Weights of a small sound classifier: 39062 training examples.
Rows from block 8, named by matrix and row number. Each number is 500 + 40 x the weight over the matrix's rms, rounded and kept within 0 to 999. All counts start at 0. Numbers have three digits each.
# conv: width-5 conv, dilation 2 (model.blocks.8.conv.weight, 384x384x5), inputs 252-279, a 5 kernel for each
conv.41:508449530541438569488541482510526440505473531594521569514541541502543454547509504493469524502503477448584498493497453506475484487436444449495486488496535419525468550549441562474428556492524479522512495498553519555528522436432482521467446526572530524391487471517478443532521508349514613471488561597554532457454572494522504449418455564496503467488471453480535470556562501528506504428485573513472494444536534418468484513499
conv.42:501542587447409499490551513441481548419523463508544550452475583473483546505551439448523474476549486523545488494491513524461454502606552506510508523434482482450484513558444514501533433558517473363535424560522546535554509502552468497535457522510544481487492384505502537545501572496576523479452457499504461512453437497478449462474491516536507492500513514491491567477475489530464568511509520494514528513459453428569445477443
conv.43:535592453481476519482552465499497531474444461453454518527539484495506549468522460515504516463435493478488528469439511518480508523496476537478477543511514497572538513576486520481547488514560506523540513511545556474468453505481494490473475575454474497457473518526492496475489436506452528487467469509467484484413494502538540515553493473486516492516548462533491574484606532523546518479541497505490469507465501425494470572558
conv.44:479542448552441508422493513534494457446467512567527544429480498500507444517571520572516518578511494444467505565519490519545470567520512427460449487526501536530501485399467479500511583506468495499490455483497476416514568513449510458513433409465515511500471454456553518535491507559564503465556540453499505492439455521517459438436467557539495506485466495516519498558506484480487478492471512513482508481449491525473443441573
conv.45:462447461473448536529568475537503438471527514524512489495546531461428455486531553513505540494466464553448533485552461514514412508516474518465501440436503482596406489529482523518492551457489458496512448513487465443572475494469517493534586529498508515484546477556482476540499471537455535445437482466466499476556501466515542466534524618547483482472443481481561516553533505479462518508562514508412468429502538471516534507491
conv.46:503566537523509467549529499526530547544508516510534481452467482454418569540540543522505493453574569510431492558455540468525449487506518546486542494537535401462566515446496530459518544539475495486469439544493586473552557492514509467461497477491525481452564460426572422402453489520522522494517497532498491496477537496455497541502509511518473529509418490454545560486502469505504588431444487503433509499492530489520490474497
conv.47:511484446433529486443558481514456496540490466525479493463606534501557530456452503501560506442428549499490503510472519462480476480486486563471504545415459438443509518422498543526505532472482536464548405547432525461536566492524484481493580547507445472529459411534605504461476506446452484444540500550523490457431452512511496549509490499462507503511423541507526496581462439557459534493538499482482476473489527474543494494573
conv.48:532517469518480485529464546488479500500467446549481471520493450509493424525539442500483512500456535531545483520496506697492459513569404524522504490474494486468501483473570493457500573472448444486572572440498511454510488451435495540579510533498567547474420511490532524460459460488544499566490499493494510518531546508420544475530435518514517506508536515493564479540482464449481532517516454397534499498523535558535455545411
conv.49:447490491508525462501526497523461521508476552457494485497551505468519469449562494515500534463521475532507526532572511464519498475471484460448426561552477522514517483508526504506473511515492471482561438483509573533489499472457511481559473464566503425428408504550432495446544486449603444476472467488512485466494434450543516521430475468566470499511501498518555493504520516491491513474470441473481511473504486557547498508554
conv.50:582474525515449512477521571449529524496503482478565509480529450533513407493505564529495503472499429482493475525494465457456455480539449543486553518479477492447515579416477534538438406478497492490465542434544544516540435496483512402521524472488500396546554453429589497583525435487540568483489525428521549490444520556520469537490496519438546458512532509513453523505494514584452457471507536499414460448475439508509505528498
conv.51:516513483439465536622509543479547545530501487584463558562560561457508496546573545510549577403580534554547515515457439552561441459499508451555440545432500533562530450527551492535501585491567487508499505520508484544527497509454574481482542473586542541514507439606529493485484483468519456538510546490471443518556477557484481557428429510532454547482481489512537527476514523519512534509515433524429531541560451507480527526445
conv.52:555409431459512538580473471485499514484548483531482477530538469455441453504585522542559517529504460526510494503502480534552540441481489488484485548470525509590477477496494570475531527448556426570509539558572536460531522515406551518499450381508480564559494547515546490486522482565455556525467511502548539535539527491565430490403507522442502495460469559501508472511514523510523495459464435451486547494470458531469534477474
conv.53:488470499474451500516545409474472484499465533512530512478497476433570531514546466550523468536515516493483440512499502540526603544440511551487537567497521470440482494520478479526481483483470472505501544476444450523498488399603558491452491521500500503506475507498466492447497450486452488507537503551486547541424500611525480445516546525528508507548526428477478457454528514533507488484522516488464493551516522492484506440512
conv.54:506513483489477472456529411506534514510441475521515528459443534513529521519507491504556532567514530429513463508519517443499543561463473496525585533475481624508482523510546470518506471514470505462480465514470434526466478486526459554543542476472539492501522503517536624540449506470522509499564521531511482431384488504500504493512538540502484434482547546508500513511548488518491608528529476499577454473460479523533566548556
conv.55:395487535475474435439375465560515494512469521497452444475481436517501542540497519510480513549537487507541512498453542498510516505492505510518516469497517551572523474504455446491432505463542520488462476493501494459502498509522501502500553478454472469505514494540484573562493562440476512478475539506529549502487537511529493513467508455472522537569539503544539478512494454525549577525457477462492556484451508529452501553493
conv.56:427506469511454519476509474555463542485485488450489476480575522545537552495552488546495491524489463456459515501535550489550580493529532448489512514490531555542517504484531447474540501515547465464498527455494526488486461470484471504553550531454473444463524453479497450495562470530496465538500528496490526558548563562497443485448576508520529443452471522506455461547573519501495563510510453481436535447480458487498474473477
conv.57:542521493512522430500547531443578458485497477499493512431532487521487470442440505507423543516458485448482582568494446511499434457468468429548526509499522479484564451515487505429595501540558457465577473495560488532533505466514496503452449457466540570584527506517480528445473489485476507500488525526507523622582521495497497547510507524522552490472483549486461468528499521505501513508520430548467539522441542547471455523527
conv.58:519494533494510457525471589477487499502505479539449539484542579504505531508513544562543477544543456498503475546446511502582503517528481489496485471516449424522518521450477379498483488530523508450547562516465515454554513535534573502493537532485509538636513450569511510456490508458352491450550433549507475528512454470500512395595485497427484515510440445515513543631606494497477465504482561446537520437520403501402456559505
conv.59:559468515442488500548488542473536450537470481509495434569459517471458505489467534443503471504473512454474472483483471453566508537544492554495555481545526480464534493494456547462475441533481512493485502443475544481449466496481513487537426529562434498468508512488543564491499523542362557598505555469540526474555500492493442586502423536403602365568496490488489528462532465519565596474552449495601468497517490541488543441552
conv.60:464525449503564486432560547595479454503544494501546443527511538432484512568569547453444464502526483472489460486511509548504534458476475547589550461496515548460539562421487500463569532539497435517581540499573483463505535487505436514483468453490513517480518493493489512466461494491515488461517505567447503565493521449483541478497433497545522545518449509421567466568444491512489463513533513466450485547596539562489468512423
conv.61:602564567585520522494501523470432424485582529481418487488528522428525475482524457518489442522500483497465495537377535536522527522502556507564530479497468544531452457477446505519493554493508479452456447461457544499493577509539519511534489497541511504509443504459506501485433482451484483471468475475541458490484499565521439502445519529530459473450556471498457499489516498480525492523509498476502529537581407532505525524460
conv.62:522545494501516430508499477485547475471565543539530498460487543521536471496515509528479483419455455542498509568498512439489497555497504464506490478542519563497462512477467524489491478512539557450536466533502449493489482502470495519564534526503503491532532534473421547501549496590465491518431495458466501491532503493516474493463467567490498463543491473488481464524479511479538539569443471487501569479500517476551498483508
conv.63:503453447529559516528486443445512497537571498516485470525537481501535445479514493514505539541495521475488483515589514499470521486482543498484495499519478513506558440543510570550552457502483453481458513469507503551522577570536449495550529478474518476494519491529444426535494428466440459541501466518508507513495481539497438475548468524504471443459550488467463527488485482529539519469497494514540453473492526487522482520488
conv.64:532493528485457554524477400548486497483489444529550477599468571468493548508506494535526525518494561453521511488525533404524504428541500557523564493482372464540527526392544469612493465457486486521459474497525560497519452445502472473505523495457431523530463519475533487549514464486434501503516468494500470491499531525482587558528480508501460469533450573511555495495468487454452451436499486448488477545482490497495531449452
conv.65:520496520460531433487521552509433487506486519501582528463556412476550493484377455490487526479584517462522495485493491484526468560489542469514476487569464537456559447513566493517518495556518530448453459399471466452470444481479584549509534478510497473560526466440508505486484526483444471475448494477456481479528498504503474542520461488488470500470484529473476532466487502497547494574517580533472553513430544470513466512485
conv.66:529525513470500528486493544569498460455563522440453513538492498500501465479462472511508417450499440512538554498517472454449428492465525517592526487502499466553511476522507478490539556495501465535471506554484475457479494557497538470492496512469490484436516455479504497519468485456474476521573513523485528500528484539533555625521514547516476481435502535522477481498491496492513517468508479470532483517493526492528465511493
conv.67:501466419523474454479430513496500529568550504538460511476499455504525545582516498438436562565494522453533479465525515494509491451530487462555538463535554464514520462428542418513506498499444550478465546523479444481538568520472485532563511520490496477525519463553505509485560502486505522524469503475462523454573471477511471532512557509463488476489456486498488523487528496414564394512461486465494480545452492507549507487505
conv.68:548544462482511498528531539508523567449546610486501532536531512521465478511488501445512439528511515475508474442522500536483501530523480396428457517487554471496538482495468485590566502445556526393447488543521458508514503551459492476454469526525500553503470502494550522522516514469493487500490483537497416480523457469506510493511464518522510449464496496464481549578460597439541518474545476556361453513494519488492497555501
conv.69:509477485462444460551480580535474536518563500538507481530489471526555503496488475518503542550536550588497488464465536547492449545525552511514443505497494546532561455509495469498468543504468418543443509450462519535520545554515506476532473467490499479536526487478548477532514484482455477521501449560506502501560543469484546493491540508494538516381488555530530520524451481520538534520459521479601541590502468497538473501468
conv.70:471453466445542437548471544512454522491436436525493542529521538482502547453503489548569518453490546610556519446512501474535604455555550481417547477555542446508501537528535527508519518535589502520540526504464522502491570518492503529570538542484548469477465469432471535510552492524424524508539522482512540492495513431477491525560502493496518573476415509536561486523554494464500482474481540459527445521531489594413464523518
conv.71:489496539408466533494429496525470461507497481482465464467482515462463445549572584532518515498448482512502485525565531436490481525540520534514517524494499514544534426477451502490509483452536524511556440470491489539502527438323505454475397461538526505428469514450504422431479419529505512501525507489554505448518560460574435493521544430516506504449497506496540461511504532478620494518463569544366466476433431501569486506464
conv.72:441509506587551580478440504512503497497510543505481489622451453502499562524482452535466444594534571504418568584526455552438482465572498454524549542419482498441505459520526458497499506560537527484559553546546439477514498541545446497494483452517447552491425494519517545520480499545482486447509482483468384524508500499477560471510473438527431528572486435463505547495440497444574435434452572477497419423481434497415511522602
conv.73:490411505438561509512467477493470595472513576479530538477406531550474465559503516521534590540474493536555529455430465477587509496527474448473492545365575457512438515481541513533510508467440501476503446524506461504543478462561551519497501466496514533497448460468506491468458490498507564409600463483477430490497457515451532510500485561479509470536502433437493543517571539547517449553520447477486453499498491575386447508484
conv.74:543483467426532523487482543498418481477543435475555504555503510463440519593476475505437498525480511477530464518446502505486534531467470424508542507489538534477473533502443428505535511512472494521455498446476512492420462505475470512528435539479525488434425515435431474537506507509503499504456547525449419530462478441512569540521509565590595509524474473515468540488539517526483518544475468539516476485524523543566503451510
conv.75:436530504500532539536463496459529551559447510431552558540516484540433443576503527523413513571425472480512500395508447562559591496421445519565442593483529488518534476439626593526481447537506485468468533544498560475531543588433426522367602505511510551556508419568558555458559559391499519508429469500537459457492527495511516452511468446518524420515491548488529508460497437508489546533441453418484566580532533606524484522446
conv.76:462595515454445481487498509449612562528539490511426586440424499431596455494521428467583557533498540560500492530434484532531489504453551588554502485608495487466589396520515507539499412464527474532499571502501535488453471602454562482496526493466538505466515478515602525548466526518490531475517512483514477461520501440495499468472454537458528528449526508457568477493512526531453481467510452567488544560458415525493496470547
conv.77:554477600505537457500491517507487494468460525505539526451465483392508479473508370504494576458498530438453424448470506476491486453569534490455522483457478455514435483479538485487458479550443458553500544558511494560486438472582479516437469514520504544447502529449533495470524475493524472506495505434511593490557567500500546536545498444502483486532537561561508509466489517531471535518598540548437412501456497457471518534519
conv.78:458515492574504509469453445505522475436509544562478449469460468508491491456463436428517509451514527493573558457468520459492442483527460500532434520526542490555448468517485483574517415567540609439484551535590493502569453494495467522469490516579543580476405493560561451508440508506558498557440473488517474524507524499511496537517508498491508508587534477539449523507490476441524569580504557527513437489433517539518530547510
conv.79:532533477493444493506495547471501503526506498462451466447487537432515508482525533450457526538579506510583508441587490522509414515456484540516572512504499485517530513475500502531488509517496509469498473541523508466492538499505476537525504512543527501471452487540518479507491486508497485459552520425519486552491552536511489579495487477472486442490511431528536461440505455468507528564584441497509515466500536459532497513467
conv.80:518424510526491596542504500490535471467525423536502489436469493499541553565535545507482537446455516467543491508499499547540471464529477510466485521533496477605561496439481493462521507477562524523455504424424559537452464464500494525487544504476543446498509428455491480434450517556538521435474483404534456488458503512523536452429530551474424508487532503536515521465520579509577572562510484479455442473485528478528571487586
conv.81:519542544489470524436527490543538465409431460428455477519530411477478553425445526552513534490489548502495418504471463475520597533524448473517451489444430494490535523473527544468486499499571541480554505481486494433474446515470483456478535521496491490469555469572500460403527514478504504497505494521433549473505540475473524457559501474434414513539476520545437538493518567516521485535505514524518500486512579545511544528488
conv.82:511494476490490477500519531543527507495517507541497464475452584483522461502548537567512480522418490489505533481453476534475556527500534434473500500483532457465451493556509512485516525482514476543544472422485524475554504460484590484472512522519486533547507489458525537543461542536529514413457467485429551449470530429515482443532545523515503476553490507472486529552464511459521539456463467505503392417450477480408432462449
conv.83:561497479373510504535525453410464506590517477517549543537524477499520424516446476492506544405586542601472471517526517471495497462517518493482458452452475513541478450476487495449526530475535450491529565549477451495476478464456561468535494494489502561537507497507493487454542468477467503494545469549496526459493443530469460481481445505574514552486478518530463479533461493511498438492494518558491475520456458457447526569520
conv.84:517497487451456506572528490494560455543450525486506572458504479431472472463489541452579476465473529475507479436431518400493459493542472485577432510508483546496507526503516484559540531498517494516476498560478470482457439502479464487535484488449514442519468424526518516514430518454427486502499569545492542461450492521488515482435555497494556540581439544443494465515480505505492448518561464539399506468534525384505459502540
conv.85:526542472512477510563515526541492473525515420542446437432425497557514505453481439495498436557519494529558476450429443481476461507515481526510513566516548464468540529510422403489504523532520459521494484522477488463442458462476486518552443480525439475520504532501492474521492463516507492587491485590465514506533465539472430431491477547497465436484516455465566545582487489558483496523497510431480572405503482458496506449522
conv.86:544497497451531476470490443525485492505548495444473462495441519516509510523525497566483496538493489538490525525517456511539559494508514489498440468499505457519488471466476543495466470545517476515477502508478512463522541498468428476585538503486491490478456525493530561527477548485506506455515564501466457462464460481508475453445522503473494542491510505522487467492494472500524488498514566503510565498444432476487443480492
conv.87:509567486554469540436527467477492459555480573480479501555577516503498527444433567476520474628459516577475508531444463527403464443449540498487551487421514546433525478467452483550521444515415519505458490495563451503476569569506495523488488460481588523460378519504574464456515488489441482465486485516512578531485485497507500506552469464401445468558456484423493449449597484487410538451510491495585478536611558463425528526494
conv.88:518488533510426481514531506493471521575539511455461528546490488550500536495452516436559510516557539551569499496487492504447420461440550430458514505467502422608485455550452471535501530473511565488473443462444515445518456481569514487511463572469526449523511515499467508479420481456498545471504596442512558550423499473540515593524542482552452456492512526482504491501512551471498473472490545537572483523492485418469452521448
conv.89:534512455511555430498502464524466434548497533535478519505517410511503530380517474443484447461495467482530483460478504514484477472526508492470490502520428478581512478425500601548493395504507419561513495417498579572505487533463537511546461484503491466483536450522521476513501464513490582474513524525489454477464479504486504501445525493505538487507495466467487500474515487489410487512514501553467500543506470489455513453487
conv.90:483509477496493508497503486495396490561549456494557604533510481539446526510482465463542497477429468499520496460472395450476506521466519496522537517571537441480496575500476555540509559504561518506544530506514453449504531498502510560483482506520427457481484536496520583525574498483497433526450593565532407526511485489504519480459481533432498484542499494532593534453510545504539498491470434521464489396497497470493562509518
conv.91:579567452527536515428387444412432474519512480491458529509497472550477521448544533554478533499450527500513513569560526521520564422489479537487490540513477475497505495446564479542498558483549499471539523485539518464461526482547544476518543475524508473430517472463545630490519513483546520562463524522451447457477508463438525514520536443550482482527493457530471500411509478422525464509497462486493563443487509573526534506506
conv.92:508503552478522429536461493465508463507474500443560559511495492563613460527469391552409522469538426469505484484443522559513470491537548486569528452528506471551533403432492551543481520449472519544546481577477497478513477599523448531513522529511457536493498550523498501532467515518531555517508484507585507486507511458514460480534481489417430489489476535524504510477529486552513519438485467534570534532504511471490521565582
conv.93:541469463493455485511453494526508514490396449537485463551514498468525445579537604509468461534502457460532421520511468530443413495409457457524554506465461543537558463543513543470447547506452494553461491511452495507458464474513474466482499494480478538489465560535446485472446466505526476533482524472429507503516496465506437507546554502549487449496522516483472455453507482476558529480451412457509538566471503492571502438502
conv.94:563445546510479523513502491476558517522530490439475434465540488402558518526444534597479551496499532542429504481513543480456513508540552475458528460502540563559419454530474583547515513434565536466542568556486525506498496444436500516553540493458523478482474507503510489524567504487489487517455476463473522507485478569459507483581428511532585551540515502468485502493551518546551546478460506466515530526403538484553474506490
conv.95:509449496452531487530389537475461564537459513528525590557512541510531522428444507546482494524520560530487474567486400494597548522451473537584598563490447525510511543539536532481464506511551479512440447499563480515503561498451551512561537465469460511479429496486454495484470405520578560541507456475523550495547452487483458476456470456477543482492471489530471453507521495420546539531468543480449462572500518500462561588462
conv.96:508553480465497551462446531490460459449529457548467451528434531490585520514511449467521472535550467527534481489543534556601502528396504503476449540495453470536500483503568536578557448509441502550489531457531517478516484509587480474500527490481502580477484480451524493588529407462551496526516538509446564561516452524453548520463502571471519478498501571500463482529464467529444500417474415523520444387535488461494526444480
conv.97:473515522498466507474491546496526471485507533526519518511433427562522489531513513487489505558512446531499467545524496522467581502542477442507520513512468504560526489518491499549492598520547479483544492500471515426499495495564486475491438531490495471473553506497491497491524553507563562554432519463519405485541548529439454470485505554429495529420508487485471527491498490470504543534532440509496527478481468497524536530486
conv.98:575454533413441504436525560488485458471453465533564490497484553541476431498558513413442502475473437501504473497460571485462482460465597536521491498544487561511470455504457518475483447441491446521511471522446451511522497488478480505470537476490561593563510516510460446484471459441447512497481570501488485531493555545509526498549490485398526491532506505472526491525520528506490567444497529475496501535421388477517556492538
conv.99:527496484522553482496538510574472457444544464463547549531584456482544503512470464509498513536522528497452560506611634529498517478556505502457564505532490467567505521488513497424466482419495533533509505509576529482467444488536477511487513477522499465454476427458458516538533439468514585483501532507515412440473580455460502527511502538502483372519470455503516536461449540532546522433473447520460563464512603470542438497440
conv.100:447532525466454626498530491517454536478494491543511455514550438530495441503535560501463477462428459564432495530451486497465525518478532475560538475509448554494451472474514484516479531555534482510463446550482466515491495502511510483581504480481515511528453484546526500453385470507462511454487482467488542422521454445452490506486534533548504526406555540489535461526502460523518497478444454480533492440471476450515496453508
conv.101:524528499595465498513485530432479530548503560519528450514528521450507431473457503482450470524420536484478498481534516507536581516436467449507543554536526448581494534547471523505448519540517516490437479484458522519504533499509494556527497477525490565443494519427466532524491575541483482470533550497507496475430517480530571444544500474467546590518502507505499514518543514506519528588477490407568508494492471548402493543520
conv.102:451473465522572478573516538484458469439565497541486491461574563509502465512538587531507553504473462547584469481470484559535533511504473497512490497440548503433509508481530541547394494519494476491566498510566546505508553548532526548516435463499510487507542507498520523437574442494538470511475455569537496475454491531541399427506482574506515487546499480513525509544551536510530519433487571573548481486479531514526539483496
conv.103:493489516464493495509472577515485505453510494466457485571471567582497492501494532541507465494463510472512459453457522559503528499540469528445385481521571500522572461470608472444544398512382492442442554450527496501529519530491447485511494494523500483475471502483500468520443515453463471537451506526496527507494535536511460515541587439511458517568437488468543479523531552529492463463505524492467584512492525499521468500518
conv.104:441497589507521451495492518508476511512481489476476494490496468416502452453504451463483509535464473580462424520549558537561493528571532494465430493468496537501477528429495494408460448524583553489542533449486495539540502480480504521547524534520522463440442502471538540533487496471440465542503569495510500538526530485500449443485469435535563488491495458525517481512471503508518458551569542518518530551508566480507493486452
conv.105:511606565548507521488464498461599519511552587529467480503577487478535594477524545542484488509507465463543529503468526509502534477503592530546490500525565493485526416566465476479532449470401556444467470484530596464499513584504502487467456490520528478493425487509463525461531537497557523515511475488529490553454497532460507492591511471481503523482546533511498530524495512493495467548584453451499450471426497519508494476564
conv.106:508576546524465464505505459550526479468499511549525424520480545448483538521557568469514559512502539512505503513527472438470512496513460420478469439479457535481490512455501480515545603474487515492440478455438505501445420540537536529497453440439549476440466541470515483512517488494497510510495488495540524471514443522551534510464524535551569533540447521552532532466461467491487486503502502480537465483493495462577528514513
conv.107:495541526496455502505509475512501510518505524540497498471509500452495513477549481489467511459446467532465508531459466484555554463448489514556528478496456482489432543507513518409524486559488518480451512521496481528563492517497501423460494461530523516466460546451520483570489482526521532517504454453506502506488535530456551562495575558553497383534469523513521516438435478505550467467536549596614582515481511477528509550502
conv.108:490515447455499514463458473504526477480505451521526510619553498489490484508615529561497505529449480475538552539529477477448427530509492479453476524529482560463504491473541468504501463522512464510475464574542496524510501524486488499528505549505448476482567480505570502520465508410449544504500472532483475495459466506571513493546438437508482487465512504486506446489490409479476482448473456462467366475444512474507460469535
conv.109:545533538418502504439459465471442503516496564453544503512524488571506514536415498517568536445558535476556554515528488520562515564518566516480444461524520513524506479586518504544577564509520507495558542530558540493470487502489535513488480542505527416452543428500497499515478483480467461411462458488495496485531518526510541505488459483585556525466430507466435482475500487477491425427466513491520497571453453442539561473469
conv.110:458556513502548509443581470446498515491500526518493504591537505468490444476495489526511511512494500467487454560511489506557450509531434506457566475478496488499507493497441484501476550520585543497509486562523467523435389586524518529531506486499581466454478564534539567451479474585494496492500567463530516561495539566501548530392458506493505514483515506567518477463560526483468600479555513447565528538518509473464502512455
conv.111:521514398514457439539550511512481422432473588541487572503540536520467468545486521499553524469552512545506474538573554538482424463516497515488492467434521501474457475530528483515477484551469509496472562547575473545460461551480489503535561536513483442500491510562468514471473538475562552521469491544479493503478418477482450552550518545480491477511501498554519516537536544482505515456508497505514454394485458552528545458441
conv.112:495550492557510552544447516490453469494488478471560548479390518495481520605434535535567477442475513500504465451403458455469538550490504482526508558515521564444524464475471413495552608447564514557492537531479531577435458458463568505504556507569514449513431482548544427520536539444572454519462531520610540578539433526441540470494561523465516552465463499491518521472548550511473489532485468505556461501422511418579451514443
conv.113:449525532464529557495500511501497486520407472430459608542459603514521529480526542532443425459495527526462463465547521501436463472487545508526513548542594462535458508478480561538488474520515528540444491537559493487474444528545556466466389476558507496470551472506511529537487446497525539586463481483515401495583513453540376509597503520469490446518460488499515579478452540489486553531527430572486476488556481522475498485543
conv.114:527528483414493553518483541480480526551551494501508538426526525502470470474438523488549559521471494506547514516520510542507554480507550505469504528515464498515517511468517476478420508422501501503557494437511544469547514466533529540441399434536471565454470493444512512515484447510477579549488505402466459513466523542516554539515450538498498471471453500570527488464447515509497502503553525482558479464546514525573434518541
conv.115:510507536445570484477481533548486545566500486508593529565541516532512437487617500546509507535509522489468494513513526529527511493544507471498416528468499473599495416566455520489555467496530537517514444504479504479472526446421505485470561457443439457495494401470477509452564500490473529528540525510497509448494534531500488497551542530471503479490544498461462531526484595461497452486573515480514578494539499472516485478474
conv.116:472525534433531508474450539438459490477493497455469536551507432520486501529485489527566542510444543538497459553452479440457486522454473522527507500481473523589503462462590526472458503534522511504471546472468420444495555502509488498493476477492464582465434515488480543513485492572451482508480445470505484541525468492455550536490556490485578505498434432437490503473526523462481519550497451531550502531520436521588533496481
conv.117:549585450441560494485569499493507452467521538486489511513544487495517461504570560495510497478554536533495489433526498467425522554494528500502518447514510479468522496453435497528473585614492556415425477520549541483512462494475515432526523548471528483487610427468406436612575507496470486444493521518528540473510541606482430547540536439474488489513466396442566467581448539534501431515472465527612393473517497468475523463429
conv.118:541473541458493523505500508491529523468508411497489554462561551503525504501538547557535476478456498459454491527468454486573607575501522583506567548434509482529523548507560471529615523492474508509536471453490479466504554557462590531518522443553478467515500503457514471510466540507485534473483480379540470407458538493478555531482500449471488446511471472489527510529438457494536579565511533449453406378474517548452468504505
conv.119:462548497538488618576545510490456543468514533509517481452493595486535469492458524510475444572521484472469462430541558538500504493574480464516539507487459501491497487587520579583517468524459510471467486485459501530530489543550515512550460410536487539451553465455509532487500385505551548552500515458532474477507553489569545555406559443458521492496485463505459498426502479528579468509526587468570469444495475550455568498475
conv.120:516534498477496449509457495510500514498577500495481503481531487473512534497572562541547476497494576503472524519458424407505535452496496507527451539505433546525527476458534555532540510489482421495456482460494464528494478490504469483472444474486474512552535531571567467521496500453507466489443496499491453397499551495473498503460501495537484478558518507506518436514498483478510472506482516484605437528481548538567559515467
conv.121:553506483530462457416461522512478483448462510518520520513520533524484506521451507488484469474483465470460536502572531460557451497448522501512485485551538458510492485510490492515520494497547532539469558471505466498498456560559430436500532514575492500444512465523488481466506546471522485521491528556500468479540499458493518518519509471543501566569462484475493550402501501452497492541512517470461521471463424494462480481395
conv.122:467535486429562573485537488540418453550515575502456494497523483404481465519496494499591504498535477471481502527510499534436500454486540558497491537471501460533507466517537496461458512563511539481473518533516435442516458481506496444472524459537512547481520529537477471511512619514485448559443606488507475521469506546514513527516554524501541514524537502504461495593523576523535540449487504439452467516529545514550517484562
conv.123:571487518480468552557568516536483474547533470557490485451491458534525467498497462547457521530532472450516538514478482431485489559501483502461501454483492557541485534473526525533413471485506539503594566517542504529446453520543601532524471564516464544502549553547489550497515533503543477394610455517493475495534501509490530498407501607546470529510502464491528535445525459475557496525562489489488480484443398516481504505556
conv.124:535456510525479484528520499572559542544503443539540518613474460479509507523435570513507479455512580475537512503551542505475485544551499440516469537420537490433469406507499496518506467497420543484493486390507475460475468472450502522517513522463449560465481487471502387450516525541455489497473493514508528502543499521462445492469546471472470489532524474539544523483522554466542473464494463425556466514509440615543490524542
conv.125:561571489440520482473516513503539529454462489506447518567533492566538465435531547489468488516461501546471576468519531497444439529508551469478460497530562463542464569534543468446483481511446488474516517536492539514469434452577517477566547580470472476427513484504525516530456481521466490520449510501535497474498524494473514561462473417536484423436476444497539487509555530494475447527461443458392504539550496522501507460490
conv.126:512517526475498473497563501436535417517458415523548450484466517498462455463500487524509516444495556526562461522462498440478505494514555447468460553544565560546602478478555537446523468459522528530469540483468511542530521441507523503544429467526523465514494474516554474562491558493508475501544503496442516539552489515491497544460452494493518538466535517486482491560529481477523502492510466518515517508501523505569534515501
conv.127:493446522538490527449500522551543517500436523490436491458478458515501444465487482515474541516489552526460536528535515486537454540525518472412463477533484456508451495500496531490581472541500566487544480472391548547489506508500460570458527519462493545419524574427501529497486424452483554484510536464540547602565529481476535521496462514445551537538464464472498491509577517541532531459501462461421542435496584454492531490386
conv.128:521546541556479518665487515460390524527469465428533448510490457504462466486560418543435526433561421571512451505464481539484484477490591429495440509496474511503523508532556564568494554566477482447496453491479486516431487539468487512498582419529501512480477508570481468523540466531513523476502485533504522535488513424479494463524436475532406486527478580535530503543431538482555527502569531445519565549490553497589516487514
conv.129:594498518464409465507495423498468522475451510478472510536510465451476482468529496502601485474454551498523471517555489511541558526505451553603442490469484490510451412455527495429570470550469558539450537553515543498504466508546498537516517531512558540523503512446519469493488491476461521513509545571465506448490505550503526469500510528522517498543410461499538535519507484499472494503524462537496587561432430505571534523528
conv.130:575525479515549507509461521444466440499491503549495486543490484516465485477516515477451490502618483515427490470523528505481561440545487502495512426582498507501580511454502505415520567556506428505494483567542452493478540419543436480447570458434505482565497430488498400572523578455566437547472483502544447467512557473443460514473515486530458524510512512496497479522513491482556468479448489500501530485479561610531470553438
conv.131:497451490532483571491491487464500524474534507530475449498534490526480499437533487490512500523505498514537459550472453471517443521472471491574529459492499526425452421547500530416451545536423566447560528447495536529458474461513491508553441474511477509555528472496481473545442540482513516460536531474498520458461508457490481479504516489501458485465501500518528475503529513455542506463423522461504541558504549477523424449503
conv.132:522454493499499523481490515518458476508571509498521537469474506453479501463486568548447489446512540497444524439469519498477481493500527480541462468458513542543470464517443512462468519524557493537558569519510480474421449478573576426526514549536600492463463489500569478554477547494541488560465534553538493498505488484494466506528456578518507535529563483457491520527521467490389489498554560501463520461523503555471505561497
conv.133:533439454527521472487502522523531470559483465497527464493574513464444433583498509525511505455490527549526552535484451445486563501464532490512498437518464468440455569501505563538537551477458436478477524452506507467498515516506498477464559543536443545472573546544477534550449496503517537488477471480523491493445458494523519463466534511511595447463573546500460444492516501543595367530575465530499530457528500466558561528435
conv.134:525552496506516509463484507491521434499465450536589543478525480525470482431483474419489461500474481549515515465478539524517487521512512555495521467508478565519529529493553434470506508533421483480549493469500550511473497560556482547505434471510462511560469514563518584545571512454485514466548535389476540485426456560541578532506528484515483419500545514493465497566550495508507419522522549538536552478491508457550581568488
conv.135:516535502520483477460538484454478481502518557506481493544496475493503497491478460541489529563504474543548514511524502515474492466486513530486491473431512463493484523502491497438501511495482483464507479527500530506472499504475438500526553544416498542482436459496552443501485513519502478525607489449433511512500425488536552509487504480513491531483526558471499490491485517476500447480437514511496503554556456530501485489540
conv.136:460444477457477523497495503487496458498597465463521601444436503503455453507579435557513552487533566544462488509437497528511538546447554475458494521500547451585568485501541570458521512531548583537448525477523469438455552597489521548528522530504573480490446491530484483572495518480407502594532423594567531496457537468530489475461488511479551528475579511397476537504400531507558510461517475504375496527378427543478409418525
conv.137:518494504475522506489547516438409547412528581545495495410509537467424505481484516478548487525447472467562440455489564517523431588492491555491499511478480550423470595521543502507559460459400449466460504512534519449464502426530545525438474443524521517509498448521498445472495469510483478449538454499482512493481547545484499504522536486457565549471478467509487500462515486443490522557488456556470473574482447526504501519496